Weights of a small multi-label image tagger: arch res2net, 9200 steps.
Rows from block 14 of a small multi-label image tagger, named by matrix and row number. Each number is 128 + 32 x the weight over its row's rms, rounded and kept within 0 to 255. All counts start at 0. Numbers have three digits each.
After each channel's rows are labels from the 100 images, of 14848, where the channel reaches its highest value: "peak on" is the class under the peak. Only what is clearly more common there than usual is listed. The data: simulated grey scan slices of phantoms with and without marks. In brackets: how many of the 100.
# c30: last pointwise conv (model.blocks.14.c3.0.weight, 384x384x1x1), inputs 0-95

c30.47:114144120111160156141114089133150155102163112134165130131163139099134145108125109130145166088107123142132156137069077132125141141112179133103121073151105129107132140160173163137132116121081152124132086115098054100155155138128116100101124111116089163146145191143138132138117138084149172119
peak on: lung or cavity (57)

c30.314:226156128180102127047098143180109124161153181111141081128155133123136100136104113137196116119134082084160158150119175255112078111195107103142080133089148142070102122057085131093107149151158108116140085124151106144139122105162180129105202107197117140104072158132149179182174088105117182081
peak on: air (100)

c30.279:182138119137133177175093126119125070143119128073094108091102090103166166136113186165085123145139053126087089159135146153111134175144144105084095125154114156105186084189076151156095085110135111131076186163146048104114181097127140118182102122159094123151145076051047155099103138143191078147
peak on: organ (47)

c30.209:179151097150120119086119138137132146105164139124081164134152158082108128142110102137142123127164125136107090078066128137115133138128106165157144134126088139160146067128147094133138127173136130077172153140105132140125141162097152101180104070181120124118180147144107120147101124147077111084
peak on: lung or cavity (33)

c30.185:043180117145116162110090075125097130109144115156185110179120100130159139134132118159141230105070107146181155060156080099101102121130109103238122182169102107159114113109140122142186113121153095170154131156094119127153150112141129139098072115159127143145124096097125124111163091094079139156
peak on: organ (95)

c30.377:174125139158108118109090199193136151046099115080075137242090124105157135160147091173157106077119191104173207097068153191105100137144141105107112112087123071087139102224142103148192098085119124149120124123119125130063154131129185085141183149170089221106114058177142135241199078116118220121
peak on: air (100)

c30.371:100218121147077200083099105130156167172087070115165148067117061163036140080139146138146096133124158145124202113144143120117098131150174116151110162087121153082105191175155113147099164144132159107104111178222050225199149134111134173105101111096155144162100129129083098173129121016116110132
peak on: air (88)

c30.205:121112098165070176117057130070146187166155113108101130145145171159100110105132128154149165116204129169099152114112112130135106157198116085079126155101115142124148166125167158140126041182166124117090181101091109148133165098110149103106153107127128143135115118097125082048140143107090126108
peak on: lung or cavity (33)

c30.268:113143161147136139133103140146143141092175158134086137163128078133128131137145109067145093132180209158123106094148143180175160174178173151138138167155166150110161247145126098079090088212138187096122066137231108175144124112122167101154120102140069071130095119161104187208165088130061146081
peak on: air (100)

c30.91:239123099161080105075100117146187133101098093116118128090092130149173157094124132111143143078157153124049089167132183255224154136150134131193117075116111074117097188103128124147119129135151135097134145103184133069178099119144097120137181103118132117100154093151174171152127076139110179142
peak on: air (99)

c30.259:143160158048183128129084149160195112140130123174190169149102164119089127094126101145149045157073126111202062127127098171157163068084136114160166201101116113127126110149131113173124119116150141121083164120106136170192098161181170175151131158125180136155040181117076120148119117126147136123
peak on: mark (50)

c30.119:107156111110087228129131133166152129112168114111143168171086131089145135140175100095155127155124201117145166103129119161144210069118090104107101066117170120099130103126159116113194151118136114150119109106155136153149157094093136144099158134145165094127190149119134067124099108119139094149
peak on: mark (36)

c30.122:118147134150167154136167109151169105161112102092118142151128165134159157112111120056138173140158147143118136126098116122125102081133171142179115137097068069109129084110118131137137118099120151143120119126118120106103191131159139137090117116156132093076139119132113101164172117131123092140
peak on: organ (60)

c30.291:075178136141178136146169153146123177105113142107136115070147110022117201114134173128154130164124153092117170130159125109118131138106142133163076161110188162110108148141143133059156117148094123121127131123074146106089099133109208059186161131162096137056133158103133100073110153195111116100
peak on: mark (26)

c30.82:089166051161177133104172078121189094110035098184178094151103101172182122140148096122114165108107131161018127174178024159092153169114182073102126122131114110238193125206182138146104103107077115121158120103155173129205131114133197144149067071137148138197124156130112132106190159197126111103
peak on: soft tissue (50); bone (28)

c30.230:186136124190171114050113073221109158117117119126102101181173153138149118187102164091255088083128111150083136092134141255141124085153112169152086167129165141086109172110191117162127122163095107155145121079145183128212173064126156131126193083138084172141118115086107173138193052090142192147
peak on: air (100)

c30.162:143105160139179131132089131152094089132197153103058125108050083183078125112076176128111140106218153136109146105105116126094118082192115166145086140093155122089148117098165168130143097204130108146078123086155119120129082134112103124139109144137084101146114158117110118117129090101188117166
peak on: organ (53); lung or cavity (27)

c30.164:134113058180149163146124145138109133077110119136172153108127107135110137118065123127162103188120156107128112108151180104136151084123157138115131127104101127147103156157152088087133113138151087097136132122125141089164144142117100127171159117155160151123107136156163068084087173143171111153
peak on: organ (54); lung or cavity (27)

c30.300:109116129147095096124148165127138148128141128097136118096147110124072129101136096087143147077095085122142170157089141108173093182123115132102161159094153067143115096084132157156104085128161112108151109154081131166103153096147185132180178214118130102094127165128058122117097153110130084121
peak on: lung or cavity (33)

c30.229:213096140155147105105162113125114138148140153163171096108111169149143133159077117091132118105146071098147097143134147174063096121083159086161162145111182147164107132098122123118139135113120131122116197155072074089182140127157163154160100115167143116158174179114133099146100188158163161101
peak on: soft tissue (46)

c30.106:144115147141138090120164167077138144125215133122128116092076140144112128101160089097141121211113109163174159142119110098085111130119135110164126125140146110124076098120186085171122119177133119130125129128105127114162122157099152136088203114164163148084105187132149157111122116123100116163
peak on: mark (44)

c30.321:093107160106096141237163100176155142154171205111116073105236132124126141197116169122127207134150111090141082141129128206118132150134147127108140125146179096149093099190069155118107124148138096119137079148124130109109132112175097061133076178148099123135112133094118143172093114171134091112
peak on: soft tissue (42); organ (40)

c30.264:053086085120045147200125090168075136135088141138125137122091165139182089136082109090103139094158168188143047181102127097144128234107200149142109134132124120166136190136080131083126148129135191099147146210120159179178095118107134143088082127114145186162120117121107137124052173134115157103
peak on: organ (64)

c30.129:156173098130152106103107081098151181152144074119162089146185145135139148144100108153148120146160088159162127120144165134126171134102093099070117150090124139077134088109132120115096141158139108130172122107107109133129122128137132174127154114147109144088107122122079176128091101096087138147
peak on: lung or cavity (33)

c30.133:162225105162087127079148169114104191166051105189074089106142106099189214176102171219144109138063136112098212040142160170123124194172085198101055108086108154071160118145193141155122206175122161182154134032191086085155108085115163079109163078149119177045145150076118097128076157129130105091
peak on: bone (56)

c30.70:255154143113105106115116083168109120125161195153109092154101114101160101156124095138177135149123147059149115211124165127091118083185120125141124173085163129125136130145104112131118083084139074142144056104103146155099070097131119100110220124129075118130107203164139212122200099089099151099
peak on: air (100)

c30.52:131136123108118184130137138141117161130103095125148114138124101150137138152081155123132096139141115110118134114130100122166126150149136123108122097150069105171170150165122093154132135134130095110124126118096100140158110166151178077140117114112118127106125138125097108103104090118085134110
peak on: soft tissue (53); lung or cavity (30)

c30.39:181179161142071118139111174098127177106128083023107110109161082105207115078108155174140131088128142100109101048076082135168139191162187171122119107143098133137104165115105097141210086170141107086041170114144076127176176135154177114098126161147083100225126086109107129069089183131158107114
peak on: air (95)

c30.221:118130091128147141109119136117099092142172123105127091117112114105152115110124233135108101122133108149120134137097156158116079121134135165131117160112118118106115107133134113135101083137186082116133096104155141139177117220114089182080122096156184154149129138147135148096184125138115107184
peak on: soft tissue (81)

c30.341:092121042144092134079152124207083085159111158137112114147070150167120162139085077149125130106184088160089184129172141183135111100143108055064094142104087104119137161101109109166142186115145146127137141170136102138146097134111167090119159097183074144140118089137127163153141158148119176093
peak on: lung or cavity (33)

c30.265:144107119222197145126119159110155165161131065132158076152149125139187141159081151127209125069159108141139133125088102196137158088106130111188086124132142133155083180110122114179152133150133115146106117117174127118084151102174161179138109162171079112093142134155135133080171105098089176118
peak on: soft tissue (39); lung or cavity (27)

c30.8:144112158155150090081145075094200104226132128173150148112136039067167187086146082176079151101065112111120146186093087120119132088140112113120156114095174116089086131051146160129153043121136081100064111147157188130089105209137142160119151104150206138183154166101158140114111099159116134135
peak on: soft tissue (48); lung or cavity (26)

c30.125:096160104094139141146153116104102113114118146102103187115119149148120176141148137158129109118149120106154119124098153090123103115120116136173133156123102179152171120075151129155095081167121108141110132120121142096141146151135124130166171092131120150131112085127109166136131117121132116097
peak on: organ (39)

c30.355:160218076169091202195078185074166167136076116079110128046148016102171142082121112119134069123181160104091137000156111123109118255120184109175089167109175121200152193213192135126100150139187111114173121234125082111144152184096161100083107114096151104164093157107111134138103076185137074151
peak on: soft tissue (45); bone (44)

c30.57:103132179175116130120114121120143168116116255131104122089155147118173135160104150071122138149128172098138128116105103146149091095185111077106039124101176130156110131160091146187122117196075161121148148140123108092094160093096060098108140139117135143130128158122085094161143116124077120127
peak on: lung or cavity (28)

c30.239:144121080131101129122113101109105129191160116172173144149169111145118101113114107139148144123123150138112191168105087139125138116065104174167090119103065155145133130131118133169117074185145123113171163170156059154155136139123103110135165163157169128116129135143071166146071120110140145087
peak on: soft tissue (40)

c30.184:117084126129124159115138135095100153092099159132117197104117173180124135087165160142191135107178057151138130091111130162131149155152151085197087156141077147156130134162125143127090127113152133100135173077115128144086170064134088075116086140152100130112139199128205093147150148131113128127
peak on: organ (47)

c30.49:161149120201128110094120091072120098112144148201059077141097101128101129113093137113110111138144098094083130112078152102158108106149099044128145129127119125104150166154096156106112078158097124115153161146078110095124147193148142137148157165110128063134118114110160100079073166147141154079
peak on: organ (54)

c30.6:101151145075113137101157136123122158145064109177141143104137135114130135147135139125215142072167136106105155118152134105125124146127164082130115143090102177117158101134178127120096103105162151117142122223166135133089162080157134103092152082141100118142137144115162142107081135104092155134
peak on: lung or cavity (26)

c30.159:124159154102131129098200109066124087109094118154169099136126125133141156112132190119164130129195123139082094118135123115151091100233154120081153171122167081162163077202178104111150120106117114107083079187129102115149106092176095110118180129119086102171106153136097089115094166114160147118
peak on: soft tissue (52); lung or cavity (41)

c30.34:117050100092144126134110163140092119089155125124110090081122098124107124136201129110110174177047146090087116104150118153121090081152081105116167177153182133150082115110170123120113170136129141175137074192095101110146082098113146116130111110114141141148154157128188152165137159098161168117
peak on: mark (41); organ (41)

c30.124:171128131099111099116139146107130091140117158174139099091112115108121194151100099135090088193073118105123072109094161145079153112160138081158078131105085140148136083142124085117172108104109127084130069134158173210118107144078145164102175075116162110109184117122123109112097211173098128122
peak on: soft tissue (47)

c30.9:089120180138127159152143097153125056128153087174133100135114079132131127132163153127165147130141178097121080129113161152162095155111168133143161063116087127070116159104130095150142086136113118119141123144104145093145168172126124103091088124140124137088107095134087186123118131127131111140
peak on: organ (70)

c30.319:059166076150156161090101158159071186113066182133089141114141088096111194064128124125157075194172075131126106117127117105133128187100063094109125097061105109121187131075132140145168125092129098136116135109102139149096151110109108104168156173119126090149147075108125161195104135127090119068
peak on: lung or cavity (37)

c30.110:113130175126196120114053080144127163113094181154183143119134118095156139098103166143142128123133157094133114090104103134115140122174187118110112091151168068169113135145123146159183115167124136144142112138059152082121093133141122126127180134102177106131144105067180150058111147241089164145
peak on: soft tissue (49)

c30.118:123125136118173163061125137091109121148141102055105115101104034164109161184113104050149148128105140131159110060147023054125120085110176129160165129131103110164091094161157144112094057117123122123106130156065128110127093127132159050063104162153094062138168138085133107115157111182160171060
peak on: organ (51)

c30.351:080079132192121123130113119088110072108101123094156137058133083122152160097097104080136092195168220147126094129143145151120146178061216130168141171132153168172157172161141101129184071147106149063083123110192166151094120188120189147150158208124117124149109110134127150100160195161160151140
peak on: mark (28)

c30.252:071146087178122125161082126166106183082164065118133148108193133162120125173126122147141172133177109090168102100181085125098091203136115106114114141190156129069084165155138166144167137124073152139102125185111130148092165143149176097164162094123134166138108126145149151096111158196078089106
peak on: mark (34)

c30.277:110171005175194083129131055186139139115116128156139132074128129118132189108098147110109079159148142103045092116103116100106159101147185097101107094115113139132113155125147168098134191143067106081134154134166098135103108127112070135098105180116122137197137102149094120082101124193114240119
peak on: soft tissue (51); lung or cavity (25)

c30.134:124149059133114101127131123063133165066138109086129114132176097097132192068122125173083201100133102088112142129128138089146087168103133092147083142167148182228095126123122135170127066114126159108074185168144113132058117101104112150154124103166042099189162138126141158040239115141093125146
peak on: soft tissue (39)

c30.222:197165136159095109117109162150071187110082106102115172095111090092103096145170128180102046160100093143140128121128150181105056128097128093111142106104156139142153119063133181129156136107133132137093081118085183085125115105088124115140124142139165145157148120106140119122140121154145090095
peak on: organ (75)

c30.175:146113096142109109125128165106176098128097140147131155096134142113143170086148153150153106137050038146089122139130127115174066050102140121091148121123171135182132102146175138194142169164087138127135149135116132145118121121093118120130121148139069136107112190138132107126157071138121109171
peak on: organ (70)

c30.117:106145099230090126035104139187061146187205105121127134064168111187110156179136098090109150138167155127138146047084113097160152179125062127157139153159166095103069133167123129111148193172120187108149097168082070119190147108181070181102100126128172213186168079110080102089114164095134134104
peak on: soft tissue (47)

c30.166:081151150176162109140147075166173168142141128110165145087121131103131098138147143177135164087139117130146163134116114133131088172137091141106224169144202111157095039151119153160161126090129102141111122151118171091160141124098131133098153147110139157125095206123135121142130102144127123164
peak on: soft tissue (46); lung or cavity (25)

c30.213:234138081136170167096139118200108120114140136109159138160147113095087120138163165142163111152118151176106102120125143206159131145198091149099097092092188133130125146147106110136187135138108086198129088149122144117109160132154151089095218176160106114036078096128158134156125089079113181164
peak on: air (100)

c30.35:160141177169119158191120140112165093125146095147132151093097116097210134091119131071088078136112190164132102125159209156177142127121186161095189123159185123167183169130125046100108070178128183135120100102191095120136085134150188081181143161141097079052123089153122162177182135109203188126
peak on: air (99)

c30.79:124142095078169106197188099102195085134024147101098148072124109096159097113184179061102096091106163138122139139109133232142117153131143126179111094132055118136197137105090113136092113089172045131116111131090130136094114197149098150131151128126159129120134185163130175179116113128147078097
peak on: bone (26)

c30.173:087148095154105125115111069166091077074119170184142155147113131163140113208135166138102134154130066120092134166076085183097152094081113139160142100141106140139146153135090111178129199170123092093173096131103161125081132113127111118064140108111098150099152173128135122142147098166134163133
peak on: organ (92)

c30.105:169108096155140249115116153120141164110164158118152170139144118121154175144163125106132078147057104132119114089151085115164207132194171136155156150092180096109132059137182060203098074127174091078126154164102150057148104190098153123139163129165150123113115152132099128114115125135074095166
peak on: mark (52)

c30.71:134146116130108118181153118139117178159094090167100102153120127174147080166152161110090111168136097135079149111174068123139075176128108145092100134150146110136156092068114092128147157127131141182159071127116161087197111153084122171125125146155091196084142122095080108207031128175101130096
peak on: bone (31)

c30.273:098214141124137103113101121108119104164135101112112124144163060150156133112104173147191125131120128136107110119105139078150133151120128090160103106107176179161116160111137072118123083204106145162147156122160147108105186123101089106168137084102105141135149116163109124146089120096111125119
peak on: soft tissue (39)

c30.347:133135149137106112135109140149134139115138094129107091112130187082171109107092118119192125070162081119138152134139130028150164085103166143209132089114116155030100115126082145152224122133140077125135101227085151137167143090128126126156111147246068180087138101116140117067125118109103164070
peak on: air (98)

c30.63:238121103120119121084159104240101106127090169170118132121155159076081054130115077165125108118077087113155144157087237191136121128255127107168122121145130150135097153176115146122127187118107098092108116093170129128038123070143185154131228115180115186097131161063116148137137104133136180173
peak on: air (100)

c30.188:075018130178140165106083092140115100223095177216109094102126149136153170136176116069156138171126091171139095166114126047149128136146141140113088114165103068158097071145174101081154092113114154147081095049134186113081111201106098132171133124102210120200174138169118098221135184179161141160
peak on: soft tissue (52)

c30.183:108130131104082095117065119057072039192079174097158120139153156098125202071069120125065130091094079093136114159085136118106164084146148128112200131098207137055148115132127146123136096105129086074085105131158134095083114114150115096120092109158182148192130107098118101064120161177178238094
peak on: soft tissue (46)

c30.187:139151136084071149144107121118108081145060066152107146032063048135138114184147073112168130141119126129116114093149139094029103124161190162172113138173128105097091064112149116158052160143166173078081101177106101097113146123165121162103148110114139095129125143058091130131202160150130144059
peak on: air (93)

c30.350:162203110165186137155105115124102126044109149163172100232165115094141193168102185134084158146161150107136125106101108062124159189104165112091139122157061154081223155141103134145139111116080109124144118134120231158145121191162130068081087089178117138151166162107104118132084098184107087099
peak on: organ (60)

c30.288:108059114171116150116205128134140133254097063176204088093134099099108175149159106105134152207096126112154140147112132082075204108142126158147124142055197143116064089115112122090192106144125143116091194119098076121117156141117133146108142151182177133222172137136052142157193161131180140133
peak on: soft tissue (61)